Weights of a small class-conditioned spectrogram diffusion model.
Model: 3.58M parameters, log mel input, arch unet.
Rows from block 6 of a small class-conditioned spectrogram diffusion model, named by matrix and row number. Rows with one number belong to one channel. Each number is 50 + 15 x the weight over its row's rms, rounded and kept within 0 to 99. All counts start at 0. After the name is the row's rms in percent of the matrix's.
Before each channel's rows are labels from the 100 clips, of 14976 (inputs lightly noised), where the channel reaches its highest value: "top examples" is what is common among them. Only what is clearly more common there than usual is listed. The data: struck, bounced, scraped and rolled objects made by modal synthesis. In brackets: how many of the 100, against the usual share in percent.
# convs0: first 3x3 conv (model.mid.2.convs.0.weight, 192x192x3x3, each kernel summed), inputs 64-127
# convs1: second 3x3 conv (model.mid.2.convs.1.weight, 192x192x3x3, transposed, each kernel summed), outputs 64-127

top examples: quiet level (88 vs 28.9); bouncing (53 vs 20.5)
convs0.167 089:47 60 71 45 63 36 88 39 33 33 41 50 59 78 38 69 55 53 55 43 69 31 50 65 22 63 63 40 52 65 34 55 59 77 65 52 63 26 91 71 41 47 53 48 38 62 73 56 41 39 41 56 34 50 52 46 61 37 66 36 54 52 69 38
convs1.167 081:45 69 74 67 79 52 52 48 44 88 39 57 77 55 78 54 55 52 67 46 39 49 55 59 49 42 58 56 53 49 44 43 49 66 54 42 19 45 73 51 67 65 62 63 47 51 45 74 68 52 44 29 34 34 53 41 48 70 34 58 53 48 70 55

top examples: ceramic-like damping (76 vs 16.2); one hit (59 vs 20)
convs0.38 094:84 52 71 58 62 48 63 38 58 40 51 26 46 70 42 48 59 74 75 50 71 47 62 81 53 48 45 41 49 54 25 59 48 44 20 64 48 44 48 72 75 62 46 43 72 73 77 59 56 54 49 61 37 65 70 71 63 60 45 42 67 52 70 67
convs1.38 085:55 48 62 81 88 51 51 42 20 45 61 55 73 59 71 62 36 71 76 35 49 59 69 55 62 55 78 68 79 55 60 42 62 53 65 46 31 43 79 54 65 49 56 63 52 38 38 46 86 66 46 64 60 33 62 47 58 78 53 46 84 50 58 45

top examples: small (97 vs 33.3); closed tube (51 vs 12.5)
convs0.144 104:71 41 48 56 15 38 74 54 67 75 64 51 34 85 42 47 79 64 41 71 25 50 50 82 74 41 49 58 49 72 18 47 72 54 35 72 66 32 69 31 50 53 56 51 72 60 78 54 74 68 69 47 17 51 77 47 33 32 69 45 65 57 55 56
convs1.144 108:23 31 27 46 24 00 38 56 52 28 29 51 55 25 07 11 46 57 53 44 53 55 35 13 51 49 22 22 47 55 61 52 39 63 49 45 72 47 18 59 28 33 61 45 44 30 44 58 25 28 31 52 45 48 33 59 47 25 51 60 15 34 60 57

top examples: square plate (71 vs 12.5); one hit (43 vs 20)
convs0.162 080:51 27 11 48 64 43 05 48 37 34 04 61 24 57 27 44 45 60 35 55 47 46 43 27 22 56 59 60 63 43 41 20 15 78 57 35 57 49 67 47 70 45 40 47 51 38 45 52 25 24 47 50 49 53 69 55 64 35 33 62 44 60 50 54
convs1.162 082:59 51 63 46 74 40 83 58 51 38 40 47 22 59 62 53 77 51 43 46 57 58 59 78 82 44 23 46 91 28 51 65 36 35 60 36 55 57 48 39 64 38 56 50 55 63 44 23 52 62 27 59 42 46 44 46 91 66 74 53 62 35 43 84

top examples: large (65 vs 33.9); steel-like damping (49 vs 16.4)
convs0.186 072:57 54 64 70 85 54 60 35 65 54 55 68 70 63 61 57 45 49 49 64 60 51 44 57 60 49 45 52 33 55 62 64 65 39 63 51 23 41 53 10 68 61 52 49 55 10 46 65 73 28 39 46 26 68 51 69 49 61 73 14 58 24 51 72
convs1.186 074:17 56 38 54 29 46 43 68 82 32 55 33 49 59 32 30 33 35 46 29 68 40 29 46 57 70 66 53 33 61 52 62 60 45 52 64 61 46 36 54 13 18 57 42 75 58 57 36 44 48 45 15 80 27 12 53 59 15 69 70 35 66 61 63

top examples: clamped rod (100 vs 12.1)
convs0.6 093:52 40 54 62 47 36 54 53 68 43 17 28 37 47 52 47 60 63 57 60 59 52 42 52 30 49 59 59 20 30 43 28 42 58 64 62 71 41 72 61 27 44 00 60 30 32 54 45 36 37 63 60 55 48 40 68 31 42 50 40 62 68 75 48
convs1.6 097:39 48 54 61 54 10 32 43 51 50 29 66 55 55 54 08 35 44 40 46 48 41 47 25 24 47 69 63 31 43 24 45 61 39 33 35 47 20 58 69 23 43 84 58 45 35 37 55 27 28 38 45 41 47 66 45 53 49 42 49 63 38 74 30

top examples: square plate (100 vs 12.5); small (63 vs 33.3)
convs0.91 113:65 53 70 50 53 51 78 69 73 72 42 26 68 53 44 53 59 63 26 56 55 63 41 49 60 65 14 64 79 61 51 35 39 80 59 47 53 42 84 48 45 38 37 52 58 46 50 55 53 40 61 59 53 57 77 59 44 40 60 53 78 45 62 59
convs1.91 108:43 58 77 35 62 57 65 44 54 15 53 40 30 44 31 37 47 48 47 50 51 52 71 55 56 55 77 54 74 54 66 09 43 21 59 61 39 55 58 55 51 63 35 24 69 57 69 22 43 55 32 40 55 34 55 39 38 39 54 56 69 27 38 37

top examples: white noise (64 vs 8.5); clamped rod (35 vs 12.1)
convs0.137 103:53 60 60 49 61 42 47 51 69 50 57 55 79 52 55 63 52 53 38 32 24 75 67 70 60 74 77 40 64 42 65 57 63 77 37 68 38 73 65 66 58 42 56 83 49 55 67 64 45 53 97 41 83 34 62 69 56 29 54 47 66 52 47 44
convs1.137 082:38 64 54 61 51 33 49 42 27 77 33 61 65 52 80 60 44 46 59 39 46 50 54 53 53 68 39 41 56 42 36 52 46 68 48 44 32 37 57 39 77 81 47 60 48 49 22 51 46 46 54 30 35 47 42 47 30 46 31 46 49 49 73 35

top examples: bouncing (100 vs 20.5)
convs0.184 095:52 24 36 50 47 50 49 38 51 45 45 56 35 54 45 46 59 45 32 56 42 35 59 32 50 54 47 54 40 39 59 40 55 33 47 46 37 52 52 36 34 55 51 54 36 37 50 57 52 36 35 48 49 04 34 52 33 46 65 65 57 43 34 01
convs1.184 164:52 58 44 48 45 53 50 47 53 45 55 52 58 52 49 27 18 25 71 48 00 50 49 62 33 07 58 42 52 51 47 51 44 47 38 54 49 26 58 49 35 41 51 43 53 45 52 41 39 53 49 00 01 52 50 48 63 50 01 00 52 50 57 55

top examples: membrane (56 vs 12.7); steel-like damping (52 vs 16.4); action: scraping (48 vs 19.6)
convs0.72 073:65 71 33 43 27 49 67 44 57 50 62 60 53 46 30 20 74 00 61 14 80 75 36 40 46 43 51 48 61 62 39 58 72 43 37 39 76 56 48 58 28 63 57 35 46 49 58 44 50 21 60 55 72 24 57 51 51 22 47 45 35 56 60 32
convs1.72 088:65 11 39 52 41 69 45 45 53 55 13 64 39 37 32 46 69 58 37 73 47 34 32 86 48 40 57 38 45 54 54 40 40 36 57 44 56 63 33 33 58 68 38 52 60 55 45 54 55 50 58 77 61 42 50 73 65 39 52 31 41 35 31 24

top examples: square plate (98 vs 12.5); medium (71 vs 32.9)
convs0.165 112:61 68 52 65 78 64 63 48 41 51 61 61 62 17 27 61 53 70 52 73 50 51 58 41 40 49 77 46 68 49 71 59 62 52 58 58 61 38 37 65 60 58 48 40 32 47 39 52 51 69 28 36 72 50 63 53 87 83 47 32 50 29 57 45
convs1.165 086:38 42 86 48 63 50 38 43 52 62 50 34 45 59 57 56 80 60 55 43 58 49 60 83 65 34 77 87 34 35 37 48 52 47 88 24 52 55 75 49 49 78 71 50 43 63 85 26 81 58 69 53 43 61 67 42 63 70 42 52 77 64 51 67

top examples: steel-like damping (84 vs 16.4); white noise (56 vs 8.5)
convs0.5 122:48 39 35 41 52 11 58 51 71 76 49 61 34 71 44 43 55 47 41 46 58 59 56 55 62 52 32 53 22 65 60 52 82 41 55 72 64 50 56 65 57 57 54 68 49 29 39 40 45 59 52 72 41 71 63 48 37 39 74 40 37 67 72 68
convs1.5 106:35 32 62 33 57 62 47 43 55 58 40 18 76 70 42 35 40 69 31 01 60 23 65 38 48 51 58 52 41 68 48 62 57 52 65 68 54 52 37 47 63 36 53 58 66 22 60 46 49 48 47 37 36 43 66 41 40 45 63 32 63 58 28 48

top examples: clipping (49 vs 8.1); text has "clipped" (49 vs 8.1); scraping (43 vs 19.6)
convs0.116 081:76 12 52 49 49 53 67 33 70 47 55 54 42 60 41 39 56 58 40 49 28 45 46 39 54 31 55 43 21 59 55 50 44 58 38 61 43 45 35 60 55 51 59 36 54 50 51 59 66 42 68 40 66 44 58 70 39 39 38 24 30 59 46 41
convs1.116 094:39 82 49 45 60 51 50 48 46 44 62 64 59 26 42 81 35 61 57 56 60 61 31 68 56 18 55 69 57 14 66 45 55 55 54 54 29 48 60 15 40 64 51 65 37 44 66 52 39 43 56 49 49 66 33 56 44 52 35 70 44 47 55 49

top examples: clamped rod (98 vs 12.1); medium (67 vs 32.9)
convs0.37 106:50 82 83 75 66 55 52 56 07 47 57 51 52 36 56 59 42 52 43 49 70 53 61 57 41 42 45 42 51 45 45 41 76 51 57 45 67 74 78 81 55 54 50 82 47 59 75 49 66 41 53 42 59 50 69 61 62 38 65 54 68 49 62 54
convs1.37 080:43 73 73 45 56 48 50 55 47 49 40 73 42 68 50 50 37 58 39 36 62 69 30 36 67 60 55 54 56 20 09 54 64 51 43 42 62 56 18 58 32 25 32 57 45 74 58 69 46 47 59 52 56 46 37 54 39 12 35 41 55 44 25 66

top examples: reverberation (91 vs 25.2); text has "room" (91 vs 25.2); text has "reverberant" (91 vs 25.2); scraping (47 vs 19.6)
convs0.2 085:44 79 69 34 46 23 30 46 48 89 71 51 63 71 43 45 70 57 48 69 63 65 63 61 43 38 57 53 64 78 30 43 61 57 73 57 49 28 39 72 53 50 65 52 48 69 50 45 34 65 49 69 33 61 76 78 51 61 71 33 72 39 76 72
convs1.2 065:35 64 36 48 20 40 73 52 68 42 47 57 60 68 51 19 70 55 60 64 42 34 42 49 62 74 47 54 59 41 40 44 46 47 37 32 35 46 37 55 56 75 51 51 47 49 45 45 69 46 56 66 51 56 51 37 47 68 28 56 34 65 45 49

top examples: hard striker (90 vs 50.4); steel-like damping (60 vs 16.4)
convs0.172 100:65 41 52 47 36 46 64 31 50 53 84 32 56 75 32 39 40 45 29 46 55 49 51 47 72 46 49 60 72 46 35 49 49 59 47 25 62 59 76 36 39 67 75 33 62 63 29 50 89 17 23 59 43 43 57 37 44 40 71 55 54 66 42 29
convs1.172 115:40 46 52 44 48 50 55 58 48 54 38 64 54 61 63 63 52 63 25 66 21 50 56 65 36 42 51 27 52 42 56 59 59 42 58 43 50 43 22 60 58 30 45 58 42 59 68 47 33 61 60 56 71 43 55 51 54 45 83 66 63 38 56 53

top examples: clipping (32 vs 8.1); mains hum (32 vs 8.7); shape: clamped rod (32 vs 12.1); text has "clipped" (32 vs 8.1)
convs0.96 101:44 66 47 40 62 30 56 53 53 62 42 45 64 69 09 44 56 26 58 72 67 51 40 70 45 42 45 63 63 60 46 54 38 70 26 45 49 49 56 54 60 47 50 41 49 38 48 51 71 43 38 78 31 45 53 47 33 67 39 31 45 47 45 67
convs1.96 082:37 43 71 57 40 68 71 57 61 85 50 36 62 60 90 66 47 78 56 43 56 55 28 67 55 42 68 52 45 54 54 58 47 60 48 61 27 48 73 55 63 26 45 50 48 44 42 42 59 62 50 64 86 13 31 52 80 63 30 42 37 56 65 42

top examples: mains hum (58 vs 8.7); square plate (40 vs 12.5)
convs0.141 098:45 71 76 67 49 66 58 24 36 74 52 45 29 61 54 64 66 81 60 65 50 71 47 73 48 76 61 44 51 84 45 60 85 48 65 76 49 63 63 37 44 50 40 48 58 39 48 48 45 55 35 44 30 42 75 64 66 53 33 28 62 63 72 48
convs1.141 086:55 54 45 73 29 56 51 45 53 50 46 61 59 55 13 58 42 35 46 88 43 63 27 28 62 57 44 63 23 83 61 42 40 29 55 57 50 54 40 44 38 28 44 48 61 37 27 43 33 66 36 42 66 55 19 70 53 30 36 33 63 51 37 45

top examples: square plate (48 vs 12.5); round plate (32 vs 12.9)
convs0.95 102:62 58 62 71 62 48 90 48 51 56 61 69 66 66 53 52 77 69 46 81 51 45 68 46 62 72 54 57 51 70 65 66 68 41 54 38 54 64 59 50 72 33 51 50 60 55 64 57 51 60 71 72 47 53 46 28 62 49 60 66 45 59 28 43
convs1.95 078:51 15 26 58 54 66 82 54 54 43 32 48 65 70 36 61 52 36 67 92 53 44 61 50 39 61 54 48 44 62 73 38 64 35 54 61 32 59 26 56 52 44 56 61 43 24 63 45 38 63 33 37 60 64 29 65 60 41 57 44 51 54 29 55

top examples: plastic-like damping (40 vs 16.9); mains hum (25 vs 8.7)
convs0.101 095:39 17 56 50 50 53 56 75 57 34 50 75 47 59 36 60 58 52 41 48 67 53 50 46 49 47 54 59 49 51 46 43 49 48 45 10 33 31 59 54 55 50 62 38 20 38 51 59 56 47 53 88 52 00 43 55 40 56 64 39 65 48 31 00
convs1.101 100:16 81 53 81 51 56 56 54 50 59 46 65 50 59 63 33 60 83 48 43 31 47 34 47 71 54 61 57 46 36 52 41 58 50 50 54 36 64 27 46 23 58 54 56 47 30 49 36 69 60 49 27 78 29 00 62 47 65 50 61 22 57 47 38

top examples: square plate (49 vs 12.5); one hit (49 vs 20)
convs0.103 091:44 45 56 60 75 58 62 45 36 60 38 46 49 51 58 78 44 62 60 56 59 78 61 86 66 57 44 76 50 56 45 49 52 61 79 58 71 57 80 54 39 43 47 53 40 68 34 50 34 62 48 63 48 20 59 62 66 39 57 56 59 52 63 36
convs1.103 085:49 59 30 66 39 59 31 53 23 25 48 48 52 46 35 42 26 37 71 49 40 80 18 40 37 57 52 71 46 56 34 64 53 28 48 50 60 25 32 46 70 29 52 35 41 78 44 69 63 39 54 16 75 43 43 58 56 42 98 40 37 46 40 58

top examples: scraping (94 vs 19.6); rubber-like damping (40 vs 16.8)
convs0.89 092:23 61 65 44 42 58 46 48 57 48 39 43 38 68 39 52 56 66 46 48 25 49 20 36 49 59 52 61 54 78 69 62 81 46 63 76 46 42 48 55 39 54 55 32 55 63 35 54 50 30 54 38 24 10 73 38 58 41 67 35 35 34 47 12
convs1.89 108:51 49 52 45 54 43 63 54 02 57 55 56 46 53 41 45 43 64 35 72 48 56 38 34 51 49 49 52 35 31 52 57 46 50 53 46 41 54 33 25 33 40 50 57 61 39 62 56 48 49 44 00 06 61 24 65 43 41 04 17 72 58 37 55

top examples: round plate (100 vs 12.9); large (100 vs 33.9)
convs0.114 088:55 46 26 45 34 55 56 45 54 31 18 63 82 00 74 43 37 21 37 47 46 38 37 28 54 44 70 40 48 44 59 69 17 40 32 53 36 72 36 27 53 37 47 46 59 50 33 38 74 31 49 60 55 47 63 49 30 72 54 30 54 64 55 47
convs1.114 107:39 63 29 39 42 10 38 54 43 52 47 64 54 28 54 42 48 46 50 47 32 37 52 42 49 50 45 27 47 57 20 06 56 83 28 54 70 48 37 46 47 46 52 64 61 44 50 30 48 50 59 56 46 46 48 08 45 37 46 43 36 46 52 41

top examples: scraping (63 vs 19.6); rubber-like damping (46 vs 16.8)
convs0.11 116:25 73 50 64 51 57 60 84 57 39 44 50 27 59 44 39 46 61 78 45 26 20 31 43 42 69 45 37 64 39 65 50 55 44 33 73 47 31 56 39 53 55 47 42 40 51 51 63 53 30 54 58 40 24 60 48 45 43 51 76 53 54 59 32
convs1.11 129:77 38 46 52 48 57 34 00 23 44 53 40 49 43 39 45 58 54 53 45 63 58 48 62 54 42 53 55 54 69 46 50 52 45 48 49 59 58 49 60 48 32 56 32 00 68 49 51 42 69 39 25 51 56 45 33 56 50 63 24 75 44 58 73

top examples: scraping (72 vs 19.6); rubber-like damping (54 vs 16.8)
convs0.50 102:25 97 68 25 47 44 44 76 60 62 41 64 38 71 20 65 57 54 38 49 51 37 33 34 38 63 46 33 60 62 69 48 80 57 48 84 34 20 56 36 53 50 54 29 39 53 59 63 50 46 67 44 38 08 71 78 70 41 71 67 61 53 57 24
convs1.50 098:55 56 72 62 79 53 48 39 38 80 54 62 48 39 89 52 67 63 39 48 32 60 71 79 61 43 46 45 44 65 36 42 41 70 38 63 40 49 56 63 49 82 63 63 37 49 43 49 59 68 35 15 14 38 63 41 53 62 48 71 63 66 90 29

top examples: bouncing (74 vs 20.5); reverberation (61 vs 25.2); text has "reverberant" (61 vs 25.2); string (43 vs 12.2)
convs0.115 118:46 73 49 55 49 66 36 58 62 71 41 45 63 66 73 53 52 55 42 51 67 84 47 44 65 78 65 69 77 52 38 76 70 35 82 63 75 55 66 46 42 41 54 64 51 65 40 47 74 90 46 26 42 50 57 53 41 64 60 53 98 54 66 52
convs1.115 091:47 55 47 35 47 41 39 50 54 29 38 56 27 30 37 49 59 57 53 59 25 62 47 58 52 17 39 36 28 41 33 56 45 49 41 22 23 44 62 51 42 54 24 44 29 50 39 36 48 32 51 47 52 58 59 39 27 63 36 60 99 62 57 28

top examples: membrane (100 vs 12.7); one hit (66 vs 20)
convs0.128 103:70 74 52 68 36 31 53 59 56 81 52 72 53 85 50 56 61 55 63 62 60 82 52 74 62 37 49 40 63 58 58 55 51 53 63 46 48 63 65 31 18 49 55 45 80 74 67 52 58 69 57 44 51 48 69 55 45 65 60 51 52 56 59 41
convs1.128 098:41 44 46 33 44 38 32 62 51 32 60 42 23 22 32 31 33 47 45 57 49 46 56 37 61 55 56 21 63 49 49 54 43 41 49 50 72 25 59 54 28 18 52 44 51 38 45 67 22 41 54 60 36 47 47 26 60 34 62 38 52 38 31 52

top examples: white noise (77 vs 8.5); action: one hit (48 vs 20); bar (47 vs 12.5)
convs0.15 093:62 46 56 59 49 42 56 40 51 28 36 69 28 63 62 34 31 52 26 29 47 49 57 54 61 41 53 34 95 67 37 42 61 71 38 56 46 50 78 34 57 63 56 58 36 58 73 50 37 38 98 46 52 39 75 67 63 63 59 69 55 48 45 46
convs1.15 097:56 47 50 65 59 80 49 41 52 55 76 44 72 60 74 57 46 46 59 69 53 34 65 61 33 39 74 74 33 44 76 61 68 71 59 53 53 70 63 47 45 65 89 41 53 46 49 57 84 56 14 24 60 53 33 41 36 68 57 39 36 62 62 56

top examples: small (100 vs 33.3); one hit (62 vs 20)
convs0.48 099:52 38 27 53 49 40 41 57 00 66 33 62 68 35 28 40 23 57 55 50 47 35 61 50 39 54 40 43 26 43 54 61 46 37 57 37 58 38 18 34 55 45 53 50 54 30 32 28 37 66 43 50 53 55 37 37 58 65 36 64 70 48 27 47
convs1.48 098:29 27 69 45 68 54 37 56 49 52 41 57 31 84 52 59 39 51 50 65 42 53 51 44 51 39 05 00 51 57 30 13 47 56 30 63 51 40 22 69 29 62 25 49 38 52 71 62 43 43 45 56 56 61 37 14 36 44 66 42 48 39 57 44

top examples: white noise (62 vs 8.5); thin (high-pass) (38 vs 11.9); clipping (27 vs 8.1)
convs0.169 081:66 56 37 57 64 65 53 05 55 38 44 61 53 74 46 46 43 47 39 58 61 59 36 35 58 29 57 61 48 43 50 58 48 35 46 38 40 60 54 29 49 63 41 35 63 36 63 56 47 24 63 19 59 94 36 40 66 56 60 73 55 53 52 83
convs1.169 077:47 63 86 52 99 52 44 50 63 46 44 59 85 67 70 48 47 47 46 66 50 51 69 52 53 48 49 51 42 44 45 51 63 70 62 58 36 53 51 30 82 67 72 51 55 70 52 74 50 46 31 47 29 30 63 41 43 47 41 46 35 68 60 13

top examples: round plate (99 vs 12.9); medium (79 vs 32.9)
convs0.85 100:55 31 41 24 57 63 33 59 55 44 13 44 32 39 45 63 49 52 47 50 39 46 49 26 45 39 43 50 42 28 31 31 29 33 61 34 50 47 52 50 36 75 01 56 15 58 38 42 31 45 38 56 41 51 30 34 20 49 04 38 26 48 50 52
convs1.85 108:60 37 39 26 86 17 31 56 57 36 29 58 04 47 69 55 64 56 53 52 59 33 22 72 59 54 25 14 62 37 37 35 58 81 37 42 56 35 47 65 49 41 41 71 70 17 42 29 41 50 47 58 56 42 21 33 57 55 68 53 55 18 37 31

top examples: clipping (67 vs 8.1); text has "clipped" (67 vs 8.1); clamped rod (42 vs 12.1)
convs0.161 109:67 93 57 62 62 59 53 57 13 63 65 59 50 60 58 54 47 61 70 53 56 61 49 84 64 39 72 32 58 36 52 48 41 71 35 71 52 58 57 48 80 62 63 36 66 64 55 71 55 61 72 23 65 36 59 71 59 58 38 50 51 44 76 50
convs1.161 085:60 40 31 50 16 34 41 43 59 46 40 38 59 68 39 50 44 62 54 54 65 50 51 10 30 62 53 72 38 65 49 67 57 36 58 67 79 57 48 49 32 34 48 60 41 63 59 46 21 71 43 67 26 42 69 53 36 46 62 36 50 45 47 57

top examples: scraping (48 vs 19.6); rolling (46 vs 20.3)
convs0.45 079:26 56 71 36 47 44 38 52 63 59 54 57 57 55 67 50 49 46 38 69 62 66 47 80 83 81 78 77 77 51 59 51 72 68 55 43 31 46 47 66 70 49 43 76 54 39 54 16 65 55 49 53 53 62 82 76 58 60 64 81 56 64 64 47
convs1.45 072:56 67 74 56 25 54 57 28 64 50 62 53 65 49 87 57 73 56 82 40 44 73 30 39 73 31 48 83 35 33 56 47 44 64 50 51 53 47 39 41 25 55 60 37 28 37 43 52 29 26 56 60 43 74 92 54 52 54 31 48 70 44 88 48

top examples: clamped rod (77 vs 12.1); small (72 vs 33.3)
convs0.93 096:51 38 35 53 57 55 55 25 29 48 44 54 44 54 57 51 49 54 23 42 58 57 52 26 79 47 39 73 50 31 40 39 60 42 53 36 73 44 69 54 62 34 54 75 35 33 46 50 39 43 42 20 32 72 46 33 49 40 58 33 68 71 57 81
convs1.93 098:33 46 62 54 45 36 58 87 71 47 44 38 58 80 52 56 33 33 64 58 43 48 29 48 56 48 68 42 65 30 50 26 46 70 50 55 31 34 33 65 68 53 50 48 57 66 61 48 50 60 32 51 66 41 63 77 68 42 38 74 27 54 40 31

top examples: mains hum (52 vs 8.7); clipping (50 vs 8.1); text has "clipped" (50 vs 8.1); shape: membrane (43 vs 12.7)
convs0.22 125:62 71 62 65 51 28 49 35 60 66 47 43 42 57 45 54 55 79 75 61 64 38 68 52 52 39 43 57 36 62 41 56 70 38 50 67 47 41 60 55 29 54 50 48 38 73 48 60 57 67 46 65 45 56 52 65 64 54 71 75 79 62 65 52
convs1.22 105:70 56 34 41 34 57 62 45 43 78 52 33 53 55 58 43 26 67 24 04 57 78 51 49 34 34 53 68 55 57 48 49 49 31 40 42 37 51 55 30 57 48 42 50 64 45 43 43 50 44 70 51 37 53 20 61 48 56 56 75 53 52 34 53

top examples: reverberation (81 vs 25.2); text has "room" (81 vs 25.2); text has "reverberant" (81 vs 25.2); small (66 vs 33.3)
convs0.83 085:74 40 32 58 33 50 67 48 87 62 45 64 51 70 57 67 79 52 58 40 54 43 52 44 55 29 46 75 47 33 53 67 70 42 52 55 52 27 56 42 80 60 65 41 43 49 26 28 72 45 62 48 48 53 59 56 38 48 48 55 52 71 19 45
convs1.83 076:37 51 56 56 23 34 51 65 54 27 29 42 48 50 44 40 53 40 60 47 57 54 16 47 72 50 44 41 36 44 81 37 39 21 48 48 41 61 63 34 34 28 49 52 39 38 89 58 26 60 73 38 53 49 47 59 61 54 54 39 61 46 52 84

top examples: hard striker (85 vs 50.4); clipping (34 vs 8.1); text has "clipped" (34 vs 8.1)
convs0.112 095:26 25 43 50 22 37 59 68 61 55 65 46 50 72 47 00 50 45 66 57 44 18 44 38 44 47 55 38 34 46 77 52 56 39 43 52 58 78 59 31 39 64 58 36 70 44 85 56 58 51 20 39 29 51 52 60 55 28 59 33 66 64 36 70
convs1.112 083:32 63 52 46 51 59 52 45 57 40 50 60 40 61 65 66 38 32 83 28 42 77 32 73 68 64 65 55 40 58 52 43 58 55 49 56 64 41 47 75 27 54 57 55 38 66 41 43 69 51 50 41 81 37 44 56 77 42 88 88 00 61 64 67

top examples: clamped rod (100 vs 12.1); large (80 vs 33.9)
convs0.163 111:48 60 64 31 48 41 56 51 54 38 34 46 76 47 80 30 61 32 36 53 45 63 46 36 30 42 50 82 34 55 44 11 43 58 38 64 44 43 51 43 32 42 15 49 50 52 42 45 79 35 27 41 47 51 50 60 35 24 28 40 62 70 57 44
convs1.163 118:53 51 54 46 21 40 54 61 58 50 58 71 69 75 55 38 54 63 56 55 58 55 32 24 50 54 76 55 50 45 39 29 42 36 35 31 79 61 37 60 55 50 83 46 24 61 63 75 47 59 63 51 46 51 44 71 42 27 44 53 47 42 46 61

top examples: small (61 vs 33.3); closed tube (30 vs 12.5)
convs0.86 085:57 25 44 77 40 26 77 60 56 41 67 67 44 54 66 53 62 24 55 47 56 51 45 15 52 74 39 56 38 64 46 38 45 45 89 46 55 40 81 55 78 39 44 77 41 45 43 46 42 29 53 49 68 49 28 52 75 86 26 63 58 51 63 50
convs1.86 084:37 79 61 45 60 61 40 60 47 53 14 50 75 48 48 45 33 53 48 53 43 50 48 35 44 57 64 28 48 34 74 81 75 56 38 39 47 49 12 78 58 50 54 58 37 30 46 68 50 59 67 38 46 48 71 92 26 57 68 62 70 54 51 54

top examples: reverberation (100 vs 25.2); text has "room" (100 vs 25.2); text has "reverberant" (100 vs 25.2); scraping (56 vs 19.6)
convs0.185 120:51 46 66 59 31 51 53 17 68 49 49 53 46 57 50 47 40 72 60 39 27 33 36 50 53 55 47 39 55 38 10 48 48 43 42 39 00 55 54 47 46 47 48 45 62 44 56 38 50 54 49 72 39 67 61 56 32 41 55 47 54 46 47 61
convs1.185 172:54 52 37 47 46 64 30 00 10 44 57 54 45 53 51 64 51 24 48 61 48 42 63 64 38 48 50 51 52 59 49 54 51 39 54 51 60 54 39 60 57 42 44 58 46 38 55 45 34 34 57 43 62 48 42 55 43 34 58 53 66 42 38 52

top examples: mains hum (64 vs 8.7); steel-like damping (49 vs 16.4)
convs0.149 064:37 60 50 50 43 21 48 40 58 24 59 30 99 50 57 54 26 49 53 76 62 59 63 44 37 46 40 45 66 58 45 53 26 50 27 76 47 53 56 42 44 44 59 79 47 51 60 54 51 77 51 27 54 59 36 70 81 35 65 65 56 34 81 47
convs1.149 074:42 16 31 52 18 61 58 55 62 62 71 65 56 69 44 62 21 31 35 58 20 45 35 49 54 83 51 42 45 40 86 52 58 44 58 37 48 38 35 59 56 74 29 43 53 51 63 44 56 67 42 42 73 52 33 52 36 45 84 53 34 63 26 63

top examples: clipping (49 vs 8.1); text has "clipped" (49 vs 8.1)
convs0.181 123:59 92 63 54 64 48 61 52 69 91 49 99 47 70 50 56 69 58 58 56 68 68 46 48 84 44 50 78 65 51 41 59 86 60 73 65 43 41 60 28 40 65 59 58 35 77 76 66 66 59 49 34 41 44 77 58 65 51 76 40 88 56 47 40
convs1.181 096:55 69 59 32 54 43 59 59 49 48 15 51 29 39 64 42 59 48 26 09 71 62 39 52 54 22 44 63 54 31 57 30 33 56 41 43 51 35 51 53 53 44 58 43 52 34 37 61 62 18 49 48 39 50 58 55 56 44 44 49 24 61 33 53

top examples: bouncing (91 vs 20.5); reverberation (91 vs 25.2); text has "room" (91 vs 25.2); text has "reverberant" (91 vs 25.2)
convs0.117 129:36 28 63 61 66 59 51 46 55 64 49 55 63 62 60 63 45 58 59 52 57 61 73 58 65 52 52 52 49 59 39 54 55 73 46 40 38 46 50 55 61 46 55 76 53 61 55 59 56 58 56 88 64 00 42 61 50 58 55 82 49 71 29 00
convs1.117 121:58 57 55 51 37 58 42 63 32 47 64 36 56 52 33 33 63 53 39 54 31 38 40 50 36 15 57 58 50 55 53 60 63 39 54 52 65 58 58 46 54 53 59 45 51 28 62 33 44 56 61 48 00 74 51 54 48 57 30 00 67 36 61 57

top examples: round plate (98 vs 12.9); small (98 vs 33.3)
convs0.179 095:44 40 29 61 45 35 42 58 35 29 67 38 41 31 51 49 45 46 41 36 39 43 50 52 38 24 60 67 67 48 35 71 13 61 61 33 39 45 30 35 54 45 23 22 40 41 42 38 30 46 38 45 47 56 26 36 15 49 13 49 58 53 41 51
convs1.179 105:52 52 19 62 41 02 48 48 54 19 35 70 03 40 71 54 40 42 51 55 47 65 52 09 41 48 42 27 65 36 35 18 74 54 40 54 60 40 34 42 40 62 42 43 74 45 70 41 45 48 51 58 42 43 38 24 58 30 61 45 48 34 51 55

top examples: mains hum (100 vs 8.7)
convs0.87 106:55 79 72 74 71 76 53 39 51 31 57 42 51 51 52 59 40 71 69 69 48 60 29 62 52 38 64 41 55 45 42 56 69 70 45 73 53 54 50 62 72 33 63 73 59 66 35 59 47 45 59 22 78 07 74 51 63 69 63 64 36 27 78 33
convs1.87 079:44 48 41 44 31 67 52 17 29 67 44 35 58 37 40 59 39 35 65 37 51 63 61 52 52 76 44 49 53 46 46 66 36 47 61 67 38 59 47 44 53 45 62 62 41 40 40 49 73 63 47 07 14 44 58 72 38 52 33 30 60 22 65 40

top examples: small (63 vs 33.3); bar (60 vs 12.5); ring (38 vs 12.5)
convs0.69 109:58 41 44 33 48 41 52 59 01 17 55 52 37 26 44 36 38 28 46 53 51 50 62 43 41 44 31 59 50 40 30 57 55 12 68 46 56 51 26 49 38 45 00 51 37 69 41 41 33 48 57 44 56 47 29 46 40 55 13 48 52 62 17 51
convs1.69 112:45 65 27 50 95 05 15 72 46 24 37 71 59 59 47 53 77 61 51 58 69 63 33 59 57 63 18 00 63 38 45 30 55 48 38 40 57 33 47 70 49 55 50 53 48 58 96 33 42 39 58 60 44 49 36 45 58 72 61 39 47 55 36 40